A small image classifier, trained from scratch: layers 12.
Rows from block 2 of a small image classifier, named by matrix and row number. Rows with one number belong to one neuron. Each number is 128 + 32 x the weight over its row's rms, rounded and kept within 0 to 255. All counts start at 0. After the name is the row's rms in percent of the matrix's.
After each neuron's rows are labels from the 100 images, of 14848, where the neuron reaches its highest value: "strongest on" is what is common among them. Only what is clearly more common there than usual is listed. The data: scattered letters and digits in many colours. In brackets: how many of the 100.
# fc1: MLP up (model.blocks.2.mlp.fc1.weight, 1024x256), inputs 172-255
# fc2: MLP down (model.blocks.2.mlp.fc2.weight, 256x1024, transposed), outputs 172-255

fc1.553 112 [144 117 133 190 145 141 170 121  80 153 104  94 172 101  66  60  95 113  95 112 150 118 136 110 150 128 170 189 112 200 120 147 112 157 148  91 172  93 169 180 129 128 139 151 155 158  76 159 102  99 121 128 117 107 145 158 137 111 152  67 150 165 117  92 169  74 109 145 235 111 187 129 127 129 175  92 122 130  94 167 144 173 136 147]
fc2.553 103 [ 86 123 121  76 125  80 157 143 111 223  80 123 133 119 160  89  84 157 154 112  57 142 161 145 139 123 103 186 100 109  65 148 158  97 111 160 117 195 142 119  96 166 123  98 116 156 176 149 173 117 127 106 151 141 127 128  88 169 184 116 140 105 186 126  85 136 155  98  57 125 120 104  97 148 149 105 144 118 204  75 153 145 141 143]
strongest on: pink (46)

fc1.446 098 [112 162 140 137 117 131  70 117 153 139 174 100 172  78 114 137  89 108  86 138 163  89 152 122  84 136 150 183 100 126 135 160 162 131 144 192 110 139 118 117 152 154 147 100 106  95  98 136 134 161 160 129 115 116 146  69 137 179  79 149 171 144 128 116  59 137 166 188  41  93 102  59 132 198 126 151  32 139 133 119  43 154 130 131]
fc2.446 093 [160 139  22 113 103 112 178 141 108 187 137 145 184 211 135 154 114 162 141 154 141 128 123 142 126  85 135 149 105 167  72 120  95 113 120 151 170  80 141 139 100 111 144 114 176 112 119 151 136 143 102  91 150 144 147 183 165 159 145 155 127 132 126 162 166 145 173 123 162  69 124 131 100  36  71 181 164 160 165  78 142  96  85  73]
strongest on: red (66); black (57); brown (49); purple (47)

fc1.283 098 [118 160 146  96 125 175 138  89 167 124 158 124 110 144 133 190 179 135 159 169 136 129 136 107 163 162  90 115 104 145 152 134 148  89 113 119 142  36  89 140 185 191 151 124 127 146 108 152 131 119 113  73  77 128 131 198  18 114 142 123 118  93 126 121 128 140 101 122 106 150 163 113 141 141 163 115 156 125  94 131 174 128 190 139]
fc2.283 095 [124 100 146 122 143 140 130  89 151  75 106 109 155 166  57 151 128 130 126 121 104 160 129 164 100 140 102 177 116 116 161 119 108 128 187 115 151 111 136 104 124  90 168 143 137 108 175 102 158 147 126  81 193  75  96  95 115 151 124 122 145 132 121 134 134 120 190 158  88 144 167 211 147  94 105 116 103 174  75 110 159 102 142 163]
strongest on: red (66); white (44)

fc1.568 097 [128 114 100 145 128 156 178  74 140 124 170 162 150 174 192 180 189 127 179 114  99 103 132 110 120 195 157 112 169 120 125 105 146 176 156 145 120 165 102 186 173 153 164  96 236 118 104 151 124  71 119 140 136 108 127 148 101 134  88 150 171 164 118 167 133  95 161 121  76 116 182 106 148  96 145 152 155 119  49 112 114 118 166  69]
fc2.568 104 [164  97 178 145 132 108 146 106 133 179 108 109 158 133 104 119 143 129  87 118  83  61 153 142 112 119  81 169 105 116 112 134 108 100 132 100 187 134 121 122 162 106 148 124 109 151 132 136 135 110 128  96 172 117 151 102 181 118 105 135 128 139  97  85 167 163  88 151 138 138 101 160 144  98 102 158 122 162 145 115 138  79  92 141]
strongest on: purple (54); brown (49); black (46)

fc1.406 111 [121 163 134  98 173  95 114 134 134  90  97  76 125 124 106  43 110 120 109 139 117 101 129 136  87 185  85 111 157  90 198 194 133 131 128 117 128 130 115 152 162  83 170 111  59 161 105  71 124 172 118 145 112 150 139 114 109 158  53 134 127 113 160 100  77  99 126 152 115 166 153 170 140 131 126 145 168 102 141 144 104  93 139  84]
fc2.406 109 [117 161 108 129 151  79 137 150  78 105 131 100 128 178  39 159 166 133  99 156 107  71 121 141 145  98 170 172 104  78 103  81 128 151 136 105 151 132 101 177 129 116 106 105 116 181 147 140 172 153 131 175 150  99 154 115  96 128 149  89 189 173 150 151 120 118 180 110  58 155 144 149 179  68 148 134  59 125 165 146 104 156 140 130]
strongest on: green (88)

fc1.103 112 [ 88  81 148 179 141 140 129 144 112  79  86 130 136 115 153  94 125 146 120 109 148  90 186 135 179  89  90 161 133  85 127 114 140 168 135  90 121 194 121 118  95 167 136  94 150 129 159 133 102 112 138 177 119  76 191 110 149 139  88 130 187 129 101 136 136 110 134  88 130 150 159 137 124 129 130 161 131  90 123 119 102 168 102  77]
fc2.103 096 [ 79 157 136 128 148 150 171 105 110 106  92  76  75 128  87 144 122 104 182 182 137 138 148 100 138  43  97 137 107 133 124 119 141  79 194  87 103 109 123  99 107 107 135 156 103 177 106  72  80 170 148 149 140 163 160 131 123 138 137 135 160 164 131 147 118 170 159 141  49 131 160 125 103 189 105 110 155 115 170 138 110 120  75 153]
strongest on: white (70)

fc1.708 101 [156 105 111  89 141  91 151  57 102 145 148 153 137 126 101 151 163  79 144 142  65  80 146 106 103 107 135 157  60 189 148 161 110 152 101 140  97  99 182 172 180 169 150 104 123 136 115 152  63 103 145 106 134  81  93 162 133 138  40 173 170  98 188 162 114 100 111  64 115  61 155  70 159 128 145 131 108 168 141 138 186 120 136 144]
fc2.708 102 [112 153 171 112 162  88 144 158 141 126 142 168  82  95 123 144 106 170 121 169  57 132 124 152 109 127 107 154 122 144 124 109 144 146 143 144 145 129  42 128 128 124 166 153 119 130 112 200 153 161 122 124 168 203  77 143  88 164 101 156 108 166  79 135 112  55 163  95 157 133 144 217 159 125 128 147 139 146 122 124  66 125  75 142]
strongest on: brown (44); black (42)

fc1.27 108 [103  37 123 187 158 115 123 143 118 130 103 137  85 122 166 116  81 137 137 121 113 112 110 141 108 161 189  84 138 103 136 131 172 117 133  88  80 104 155 122 161 136 134 146 196 153 145 134 139 130 120 109 124 136 151 104 142 139  49 120 126  83 139 116 127  89 189 119 153 137  86 157  86 111 141 143 113 145 108 148 167  97 149 159]
fc2.27 099 [ 69 145 145  99 138 112 153 140 138  58 171 142  98 200  88 134 145 140 132 122 108 111 151  99 134 121 143  87 102 121 155  67 160 155 142 112 158 230 154 104 143  92 145 161 133 141 169 116 103 134 152 177 106 190  99 149 150 151 202 113 102 111 135 138 162 112 115 120  87 133 118 127 123 125  90  88 120 149 122 102 120 178 130  36]
strongest on: yellow (49)

fc1.639 098 [158 191 118  85 144  85  95 123  76  89 171 154  96  63  96 142 105 115 154 101  87 151 144 109 171  31 127  74 110 106 131 153 144 145  67 132 102  98 115 147  79 140 111  95  99 147 175  98  93 135 119 106 138 134 174 110 110 106 139 115 152 157 135  97 183 148 174 214 114 136 164 143 118 110 113 173 201 169 175  85 171 130 178 120]
fc2.639 092 [111 116 135  81 147 152  84 174 171 126 127 121 142  99  56 169 146 101  97 162 147 118 106 129 113 135 132 136  43 129 139 174 118  98 189 167 110 163 162 105 108 126 129 156 143 111 139 109 177  96 108 129 198 102  75 106 136 134 109 158  82 165 109 117 101 106 133 154 177  88 155 164 144 161 142 104  75 163 122 130 112 101 125 206]
strongest on: teal (74)

fc1.683 094 [123 136 139 151 118 105 165 146 118 113  80 190 120  98 158 146 129 147 112 141 132 153 115 131 110 128 172 149 122 111 177 112 159 102 158 136 118 194 115 143 141 130 106 157 164 136 133 131 167  75  96 174 148 147 127 143 103 128 122 168 133 132 117 146 101  93  86  80 104 132 116 135 157 149 130 167 124 129 133 132 149 128 148 157]
fc2.683 109 [ 99 119 131 133 129  89 109 141 172  82 144 109 140 134 115 129 137 131 154  90 181  79 141 122 154 155 125 109 103 154 127 158  96 129 116 131 167 102 103 102 128 150 115 120  57  78 140 109  89 161 145 146 109 143 159  92  79  87 134 137 107 128 161 123  99 118 158 123 154 161 188  99 129 126  96 127 152 113 146 123 173 117 134  92]
strongest on: pink (47); white (41); orange (40)

fc1.225 097 [ 89  77 120  65 102 169 124 102 155 107 127 158 132 161 128 163 142 127 132 168 148 114 160 102 157 123 171 138  98 121 160 122 104 112 170 132 117 110 148  94 115 142  97 123  60 133 138 146  96 126 120  77 131 114 164 148 159 104 189 114 127 121 155 149 189 176 133 142 119 131  92 106 136 107  92 106 117  77  98 175 184 127 111  52]
fc2.225 083 [178 104 122 177 118 151 120 140 147 120 161 166 114 137  70 132  99 156 102  60 108 125 166 107 111 136 118 107 155  79  96 141 144 121 101 146 149 184 163  86 107 100 101  77 115 115 113 129 218 157 105 116 119 121 185 109  98 119 118  95  88 152  96 128  77  86 205 160 111 134 130  46 110 149 101 122 116 166 112  65 123 119 137 176]
strongest on: red (95)

fc1.463 106 [144 147 152 119 129  97 174  95 162 108 117 119 145 124 150 168 141 128 141 123 110 133 138  79  86 143 133  88 120 166 105 116  88 148 132 166 140 113 108 119 146 159  71 165 109 144 128  92 130  57  87 109 112 174 112 121 110 156  71 126 110 156 154 155 168 168 186 131  60 116 153 106 135  88 134  68 131 142 143 141 163 121  91 166]
fc2.463 105 [119 155 103 121 130 145 123 121 159 128  68 171 148 173 203 139  84 145 130 121  74 134 146  84 138  69  67 139  69 136  89 130 175 134 155 101 106 148 113 116 138 101 149 100 173  69 120  76 169 172 179 162  49 124 147 141  66  94 144 118 150  91 159 117 154 134 116 114 126  90 149 110 164 143 113 164 137 106 174 162 117  68 112 122]
strongest on: teal (89)

fc1.327 109 [103 191 130 144 103 138 144 132 128 106  99 158 136 133 102 146 147  96 176  78 189 189 167 139 135 130 140 158 140 104  91 114  25 154 106 101 141  88 134 120  72 132  66 152 177 102 114 187 168 143 102 145 153 128 112 159 124 144 184 117  90 119 140 100 104 148 147 130  78 146  91  79 114 127 104 101 203 106 119 165 188 152 136 180]
fc2.327 108 [141 128 112 130 189  84 163 129 159 135 150 137  83 212 126  97 198 150 150 185 176 142  45  92  69 129 145 112 154 112 152  73 125 141 161  96  82 166 119  83 117 144 116 132 121 115 133 127  78 152 186 163 142 153 145 128  94 143 124 129 147 128 116 167 215 199 145 185 194 147 103 207 137  91 107 149 131 146 158 120 111 138  74  97]
strongest on: green (69)

fc1.301 101 [125  66 150 138 165 100 128 148 133  56 134  79 165  85 123  58 115 171 150  98 108 134 147 129 179  86  73 111 199 141 143 115  94 118 175  40 152 190 143 128 122 160 178 139 169  96  78 148 112 179 152  82 114 151 124  95 137 131 108 145 115 155 113 116  71  67 119 121 110 129  61 126 157 173 136  87 133 119 146 154  63 142 155 163]
fc2.301 101 [ 94  88 136 154 180  77 124 162 133 123 116 192 141 136 125 109 128 167 141 147 117 173  55 119 172 112 149 144  71  80 129 171 151 155 110 170  67 174 157 144 105  48 143 193 104 148 162  52  95 120 122  75 145 175 117  91 144 141 166 107  95  97 114 127  91 146  88 153 132 137 177 143 147 162 110 116 103  95  99  82 119 111 106  55]
strongest on: brown (41)

fc1.555 111 [146 112 130 159 142 187  94 136 100 103 145  96  74 129 128 154 132 129 152 127 149 159 129 118 114 133 137 119  99 141 129  56 109 111 141 132 153 224 127 120 125 130 113 118 132 102 100  77 136 112  64 206 208  43  91  74 121  84 163 114 193 126 123 124  99  97 111  89 119 131  96 149 154  79 108 158 157 147  34 157 143  99 128  29]
fc2.555 114 [107 110 117 117  99 112 118 106 111 102 102 107  70 139 165 144 124 132 188 144 121 155 120 122 122 122  70 142 174 150 123 114 164  83 182 126 131 109  54 165 126 199 197 104 123 140  86 169 172  92 151 147 124  63 139  47  82 105  66 132 156 159 121 126 113 181 197 123 104 152 132 144 132  92 118 137 132 193 127 116 184 136 129 133]
strongest on: count: six (43)

fc1.447 102 [ 96 148 121 143  94 134 182 186 134 123 121 108 150  56 137 137 145 130 188  98 132 117  96 165 148  82 109 138 117  83  87 137  99 102 151  77 127 113 144  77  77 169  41 128  88  83 143 137 195 107 155 143  73  90 116 168  70 143 163  92 158 136 156 135 184 156 136 133  80  62 162 117 118 118 160 173  89 112 111 133  90 147  70 155]
fc2.447 103 [129 141 115 178 105 123 125 120  95 186 172 116 138 127 154 102  67 195  79 126 126 146 156  87 145 149 167  89 142 120 129 124 128 159 154 181 144 117  79 189 139 100 110  99 163 146  92  25  99 136  84  76 118 166 197  85 155 136 135  85  91  43  93 104 121 142 131  91 123 133  93 169 116 113  74 111 177 136 155 117 120 145 127 193]
strongest on: pink (64)

fc1.661 093 [173 121 144  98 109 189 159 149 110 119 129 157 148 156 161 150 110 119 104  38 153 126 183 187 146 200 138 134 174 144 143 159 161 115 145 161 146 110 143 162 159  72 107 110 157 131 115 124 132 158  91 175 124  89 140  72 128  60  86 138 148 106 102 131 170  93 143  39 148 100 180  96 141 160  93  77  93 119 149 125  55 113 141 127]
fc2.661 089 [187 137 105 132 130 133 115 150 104 161 143  79 104 159  93 102 128 143 136 191 124 145  98 164 164 110 148 154 105  53 172 102 101 125 178 127 126  96 152 110 150 133 206 147 139 172  73 117 192  94 113 110 107  95  96 134 184 130 149 136  99  92 145 130 100 155  89 133 153 123 156 171  90 116  94 100 147  84 100  95 121 112 144 121]
strongest on: brown (64)

fc1.628 100 [114  64 144  77 183 166 127 131 110 123 172 124 167 101 156  93 103 151 178 137 117 192 214 120 126  96 142 102 159  99 141 106  69 120 122 105  99 110 109 107 152 150 235 112 183  79  76 142 144 149 156 228 152  88 165 142 173 150 138 145 112 145 119 134 100 123 174  73 111 142 105  91  67 161 108 132 121 174 124 155 116 122 152  91]
fc2.628 103 [124  64 144 105 164 170 122 174 119  62 126 149 119 131 138 124 102 150 126 154 128 161 104 100 192 117 158  58 133 123  94 106 154 136 123 110  67 140 104 110  87 145  74  97 174 107 151  67 165 123 133 102 132 148 111 116  56 139 120 124  66 113 125  99 172 100 143 122 115 149 129  92  78 119 158 136 121 161 160 103 148 127 131 162]
strongest on: count: six (36)

fc1.539 091 [145 150 151 162 173 126 125 139 117 135 120 105 133 183 115 168  86 106 119 188 105  83 133 128 107 169 168 134  92 184 169 117 164 153 147 112  77 163  95 183 115  73  91 109  81 160 146 136  89 114 157 104 175 146 108 142 104  87 108 128 167  96  94 133  84 131 143  96 139 124 209 110 118 110 130 100 100 106 251 155 106 148 112  87]
fc2.539 101 [109 110 119 104 102 143  86 140 154  90 126 125  63 129 146 153  69 143 126 109 137  69 102 125 181 105 131 119  80 142 169 177 216 143 113 151 140 143 166  91 152 157 156 169 104 120 114  82 141 134 102 142 118 160 122 114 140 101 108 128 150 137 141 141 108 155 124 138 124 106 156 128 108 117 135 132 147 145  95  96 203  91 153 163]
strongest on: black (75)

fc1.2 101 [145 125 126 109  88 100  94 169  92 116 119  97 187 119  65  74 126 119 158 104 102 129 128 145  93  84 146 138 149 119 162 173 145 163 140 177  89 179 132 142 205 171 151 101 146 149 148 152 105 135  84 105 114  76 127 149 184 101 149 166 134  63 191 180 148 124 108 190 146 131 152 124 139 162  86  96  77 132  81  77 150 203 161 125]
fc2.2 102 [137 184 139  73 122 117 144 132 204 128  57 143 130 104 121  83 142 118 124  77 171 117  97 119 161 135 137 130 118  92  88 126 172 141 157 184 144 200 174 153 113  59  58 166 135 126 186 103 108 128  94  84 171 158 151  50 144 137 102 122 117 136 112  95 122  61 109  95 131 132 197 186  87 122 158 139 108 119 113 108 100  68 127 125]
strongest on: teal (65); yellow (42)

fc1.618 102 [ 71 125  92 179 154 183 159 133 164 198 146 133 123 131 158  90 108 153  89 117 198 138 175 117  51 125  89 171  96 130 166  62 121 109  81 107 137 134  79 144 105 155 104 128  91 161 122 127 103 131 185 138 158 103  98 122 162 132 118 177  74 101 136 142 161 108 154 154 150 105  64 142 117 100 139 141 146 137 129  89 113 157  81 187]
fc2.618 097 [168 117 111  55 109 117 137  89 146 120 128 119 125 182  95 123  90 127 132 140  95 140 119  86 108 111 171  79 138  98 105 110 119 107 133 133 132 141 112 137 106 140 147 122 116 170 152 130 178 123 161 125 117 114 166 132  61 136 187 103 130 146 167 164 119 166 193 127 101 145 144 114 156 172 128 142 149 139 117 190 177 179 213  90]
strongest on: teal (82); orange (41)

fc1.145 093 [ 79 136  88 146 138 132 155 124  67 147 150 154 121  42 128 184 145 134  94 131  88 124 171 122 149 151 142 156 136 110  82 100 123 157 126  86 131  86 122 130 114 197 187 123 181 147 120 146 162 155 114 200 153  70 114 148  78 188  62 124 103 135 158 113 158 120 113 200 114  82  97  92 107  63 117 204 174 194 127 120 200 124  50 134]
fc2.145 102 [120  72 155  83 157 131 144 100 130 106 122 146 115 215 106 103  80  82 140 128  99 126 147 191  91  95  90 173 106 109  96 126 103 150 167 119 155 124 100 119 149  76  85 148  89 158 101 153 148 135 193  88 134 110 145  83 179 146 125 115 144 165 119 109 143 128  82 109 198 158 133 144 112 110 117 143 155 205 120 105 150 138 154 188]
strongest on: pink (66)

fc1.62 113 [175 107  69 177 113 154 111 135 128 112 125 137  88 158 141 141 168 130 145 143 145 129 151 144 151 106 149 142 103  91  58 111 179 167  97 138  86 185 100 142 107 188 177 112 164 115 104 143  85 120 141 154 121  49 129  84 161 114 163 144 122 117 118 166 110 143 141 116 123 155  89 176 147  73 124 181 132 123 137 155 157 144 107 104]
fc2.62 102 [ 83 136 128  76 171 112 135 107 139 138  96 111 106 154 181 129  92 172 106 135 124 130 143  94  78  72  91 117  85 143 110 118 115  93 157 130  93 103  96 170 154 128 179 171 135 121 113 107 136 125  81  54 149 207 116  73  86 137 147  71 112 127 173 108 113 163 152 134  60 142 168 123 105 133 106 135 102 140 181 123 144 121 119 159]
strongest on: white (65)

fc1.140 097 [113 123 140  63 162 117  84 131 137 126 148 135 133 152 202 131 129 105 162  68 132 150 102 101  96 120 136 116 205 125 137 127 139 107 141 102 134  84 110  80 107  76 144 102  81 111 141 150 167 175 136  99  86 118  97 126 103 129 146 138 123 155 109 119 114 180 105 147 170 101  49  99 142 127 145 133 134 132  77 178 171  87 190 170]
fc2.140 100 [155  69  98 113 126 167 196 124 104  75 120 141 119 114 114 124 136  48 166 121 126 112 128 151 154 109 136 133 153 110 170  95 145 117 106 115 124 104  98  70 131 180 127 107 146 172 172 150 117 221 159 118 132 181 174 175  92 132 144  93 110 127  93 140 155 151 205 110 103 122  64  96 118 155  87 117 172 112 104 176  68 166  88 130]
strongest on: brown (50); black (44); purple (41); blue (40)

fc1.307 101 [122  77 114 133 137 115 109 133  72  98  89 137  70  80 153  84  93 161  92 128 112  81 111 112 140 147 110 115 131 120 111 107 120  84 201 136 139 171 133 171  86 133 111 150 127 145  84 104 186 150 122  79 164 129 152 104 132 129 127  57 136 124 113 138 113  88 160 133 145  93  71 139 113 128 114 146 119 150 170  90 126 104 169 130]
fc2.307 105 [125 116 205 130 117  96  82 143 150 146  89 167 108 154 174 185 101 105 101 183 134 130 109 145 126  82 127 174  91 125  73 132 152 104 127 123 135 146 158 196 134 122 111 139 112 154 134 153 163 146 145  65 142 210  61 114 152 128 119 147 100 147 129 175 103 103 145 155 173 150 137 168 145 116 160 145 122 105 172  99 109 106 120 100]
strongest on: purple (72); brown (57); blue (42); black (40)

fc1.248 108 [162 161 151 128 110 109 130 159 126 147 129 138  95 137 171 137 118  73  87 161  88 136 203 162 187 131 132 124 141 103 165 126 126 130  91  64 122 100 120 114 117 127 105 110 137  94 136 170 127 120 125  94 196 115 127 126 154  84  87 141 182 168 122  90  96 119 119  88  92 129 143 134 132 110 157 181  58 102 167 133 196 104 150 143]
fc2.248 106 [ 74 103  91 235 155 102 166 100 122 132 111 214 109  89 161 118 115 112 109 131 132 110  87 144 143 180 120 106 143 139 130 127 177 157 177 127 197 144  77 169 113 154  69 117 110 142  98 101 150 168 225 106  64 109 148 194 146 135 120 157 138  97 150 109 141  20 169  60 175 130 114 182 157 175 149 129 119 132 109 104 108  53 118 120]
strongest on: white (64); orange (41)

fc1.210 103 [129 111  98  99 121 181 112  78 171  99 192  87 129  90 158  90 110 116 139 103 155 159 179 122  62 117  86 116 167 127 100 178 129 140 131  58 129 158  89 110 158 131 106 180 130 124 111  52 163  94 115 194 103 102 172 138  83  64  56  92 104 114 179 181 122 169 146  86 106 130 128 160 153 153  95 135 101 183 158 133 152  88 122 117]
fc2.210 107 [127 140  82 143  89 177 130 136 169 107  74 122 123  74 121 101 122 187  40 126  64 117 150 158 121 117  82 105 130 134  81 128 121 139  97 121 164 123  92 111 142  96 142 136 146 165 111 119 171 115 159 134 137 144 129 121 145 185  53 113 117 145 127 104 181 106 156 156 111 107 110 130 138 167 114 185 139 124 136  80 146 155 153  83]
strongest on: teal (69); black (44)

fc1.696 101 [105 109  90 175 152 149 165 141 130 106  90 151 102 109 178 140  79 127 130  77 143 117 181 109 149 122 129 130  78  97 115  55 133 168  58 126 112 255  73 138 121  92 139  83 139 103 118 120  72 117 114 107 116 122 101 102 167  85 119 133 145  96 141 106  80 140 114 158 111  84 114 141 133 169 104 117 158 129 182 132 135 219 141 142]
fc2.696 097 [106 124 132 117  97  74 115 125 117 109 127  90 120 142  95 122 116 135 129 142 112 182 211 136 126 101 170 106  95  55 203 141 136 133 111 124  94 138 136 139 112 116 156 131 146 116 132 157 180 107 126 147 102 118 154  61  98 141 139 141 116 157 117 174  95 148 168 131  94 164 199 122 115  93  60 108 146  95 166 168 172 155 169 123]
strongest on: white (47); pink (44)

fc1.653 096 [ 82  96 150 153 154 136 140 108 128 135 112 114 109 124  74 148 174 194 112 132 133 151 124 172 133  93 204 142 155 155 137 153  63 156 148  96 190 123 130 115 150 143  70 151 138 143  66 103 101 146 171 112 121  72  73 135  89 110 123 188 122 129 124 112 117 130  76 184 124 142 110 141  93 144 122 100 100  92 125 127 134 158  71 142]
fc2.653 095 [131 107  91 143 143 145 178  84 113 101 131 201 156 156 202 131 130 125 132 128 100 117 153 146 162 120  55 103 115 116 105 161 154 150 112  97 135 148  99 167 127 139 197 123 134  94 126 180 140 110  94 155 162 146 145 157 161 190 137 124 155 123  52 152 144 117 115  74 139 144 184 136 131 130  67  87 126 154 172  81 122  98  77  76]
strongest on: white (62); yellow (40)

fc1.122 105 [ 81 115 209  58 112 120  64 142 111  96 112 122 114 134 118  67 102 119 157 119 121 169 205 111 113 134 129 125 137  90 111 154 116  87  72 111  80 151  95 111 143 124 148 110 121 153 188 171 179 169  60 145 129  94 112 114 119  66 101 116 161 124 112  74 105 167  90 124 138 157 104 131 112 119 116 134 156 140 122 109 132  94 166  97]
fc2.122 110 [178 112  94 131 122 168 148 122 144 149 116 154 107 121 179 106 168 106  93 127 132 119 164 131 119  75 117 121 138 102 151  89 132 140 107 215 106 170 132 119 163  98 137  52 192 142 165 144  99 137 131 143 127  88 227  77  96 116  92 184  81 102 179 125 152 120 102 134  96 102 173  99  98 234 136 115 120  86 110 174  94 134 117 126]
strongest on: white (64)

fc1.626 097 [112 140 111 156 151 112 147 144 158 146 120 100  95 127 148  92 106 186 151  92  55  42 157 167 151 102  88 118 135 169 193  82 105 145 139 171 124  58 126 144 141 108 174 105  80  84 112  96 106 154  94 124 145 137 118  90 115 124  82 117 121 115  68 165 156 154 102  57  80 104 160 105 150  99 165 111 179 135 252 129  43 179 113 159]
fc2.626 091 [124 119 128 182 151 182 155 150 107 130 134 120 127 124  61 130  96  61 148 128  75 101  86  92 128  46 105 110 163  99 137 173 182 118  57 117 147 120  67 148 131 144  98 167 127 133  98 147 107 178 154 112  82 112  61 154 185 104 119 133 183 158 103  84 129 135 196  99 119 106 151 161 152 151 135 113 148 122  92 125  95 128 200 159]
strongest on: black (57); blue (55)

fc1.109 093 [ 85 145 178 135  67 115 147 181  97 166  98 159 156 118 134 111 125 105 113 157 124 142 133 115 117 161 118 165 213 137 141 125 120  90 208 115 108 181  85 142 128 120 124  96 117 169 136  73 156 188 121 123 123 104 118  99 139 101 144 117 106 130 109 177  93 110 122  79  98 145  36 131 132 139 123 150 151 128 131 136  80  80 152 101]
fc2.109 091 [ 76 114 127  43 114 176  99 136 107 108  89 140 159 108 127 137 195 134 193 117 172 136 115 169 141 153 153 130  65 133 158 107 115 152  66 102 133 135 130 134 163 100 112 135 128 118 132 189  73 114 149 111 121 142 105 151 171 138 115 108 161 135 221  67 100 129 101 140 103 139 166 125 132 115 134 129 127  78  89 146 164 142 150 123]
strongest on: brown (52); blue (42); black (41)

fc1.564 115 [122  79 124  77 188 143 118 168 112 182 179 174 133 103 139 188 136 136 126 113 108 116 150 113 111 124 141 147 149 142 174 146  94 164  98 138 122 115  99 146 176 114 128 107 150  69 107  99 142 147 211 145 137 104 119 182 202 178  68 140 105  86  90 182 117 139 111 127 149 100  71  91 144 120 135  86 111 130 197 162 126 126 101 115]
fc2.564 101 [ 90 103 159 154 201 113 115 165 142 138  85 146 121 133 125 129  89 112 150 152  64 157  97 111 156 146  71  74 134  95 152 109 111 108 144 144 126 104 100  76 140 128  77 120 169  86 131 151 115 159 175 112 147 135 106  95 116 109 108 113  69 125  98 135 101 110 144 126  86 127 123 134 143 108 107 145  84  75 156 116 148 181 143 127]
strongest on: the character E (28)

fc1.171 098 [160 168 172  85 143 101 149 196 130 107 152 164 161 155 150  87 188 215 176 133  97 120  82 142 111 118 146 132 159 121 108 129 103 119 133 167 153 116 157 100 119 140 121 145 123 152 122 115 176 205 130 120  99 125 131  87  74 163 174  80 106 152 118 135  95 139 132 192 142 140 178 143 196 126 127 188 128 143 102 151 176 102 174  80]
fc2.171 090 [109 127 100  56 123 116 113 111 114 149  40 133 124  81 174 119 123 136 191  91 135 126 128 123 121 142 130 137  84 179 113 150 153 103 104 122 169 126 164 136 145 124 119 108 128 210 159 208 110  96 146 135 144 165 122 161  96  70 115 128 122 140 169 111 114 148 165 155 143 194 145 135 100 128 158 124  95  59 197  92 118 144 102 125]
strongest on: brown (60); black (49); blue (40)

fc1.297 105 [107 125  57  94 148 147 111 122 134 174 121 121 138 155 157 138 129  48  96  80 171 138 160 114 133 132 127  80 130 124 114 117  86 131  56 122 122  97 141 177  96 113  96  85 128 114 106 128 107 135 118  94 176 129  93 124 166 115 184 131  87 181  98 115 132 169 111 137 161 130 144 163 163 174 134 115 133  71 113 115 128 138 106 118]
fc2.297 098 [161  99 107  66 111 108 161 125  85 129 147 135 168 169  97 154 141 144 122 157 109 141 127 190  70  80 123  78 136 132 118 119 120 145 159 105 118 155 108 130 171  62 112 127  98 185 149 145 136 110  90 118  86 130 162  47 114 101 116 135 121 101  96 173 147 174 130 132 147 145 159  33  66 118 125 126 161 132 105 116 146 124 158 167]
strongest on: yellow (62)

fc1.299 096 [104 140  90 126  95 156 160 146 139 157 170 211 107 149 167 161 110 175 107 149 127 153 102 120  98 212 170 138  76  88  81  86 176 139  76  73  98 141 138 158 123 147  79 115 199 139 112 168 137 147 162 113 198 145 104 102 137 115 107 179 123 125 118 132 148 135 130 198 102 111 116 120 105 151  95 175 135  98 157 153  93 178 179 118]
fc2.299 094 [ 94  79  79 164 122 152 127 125 145 106 178 122 155 183  99 118 148 154 107 117 124 101 144 116 152 161 111 102 147 115 135  94  31 112 109 180 174 166  86  89 123  72 153 134  94 125 144 151 156 148 131  82 110 131 145 144 105 123 100  86 127 148 135  72  69 104 143 106 102 187  90  72 141  89 143 100 194 167 129 130 154 167 157 106]
strongest on: yellow (59); white (50); orange (45); pink (40)

fc1.368 101 [215 115  93 140 133 111 114 100 161 170 113 184 139  65 136 174 148 131 190 153 159 136 120 139 150 156 145 160 162  97 104 165 140 105  86 142  99 140 134 131 132  98 105 117 129 151 119 150 176 150 101 136 131 108 104 128 179 170 124 226 129 147 136  84 131 175 163 108 146 127  80  94 101 110 140  95 136 165 149 170 156 116 133 159]
fc2.368 105 [201 144 144 146 130 157 180 123 153 125 139 117 101 120 158 156 102 129 147 139 144 132 164 122  95 133 114 144 115 150 108 196 174 137 127 125  90  68  93  78 123 134 133 159 161 133 155  31 108 110  88 135 111 144 108  71 100  59  67 110 104 121 156 103 119 101 104 119 189 197 140 156 120 112 153 105 182  86 141  89 162 199  97  41]
strongest on: yellow (60); pink (57); white (50); orange (42)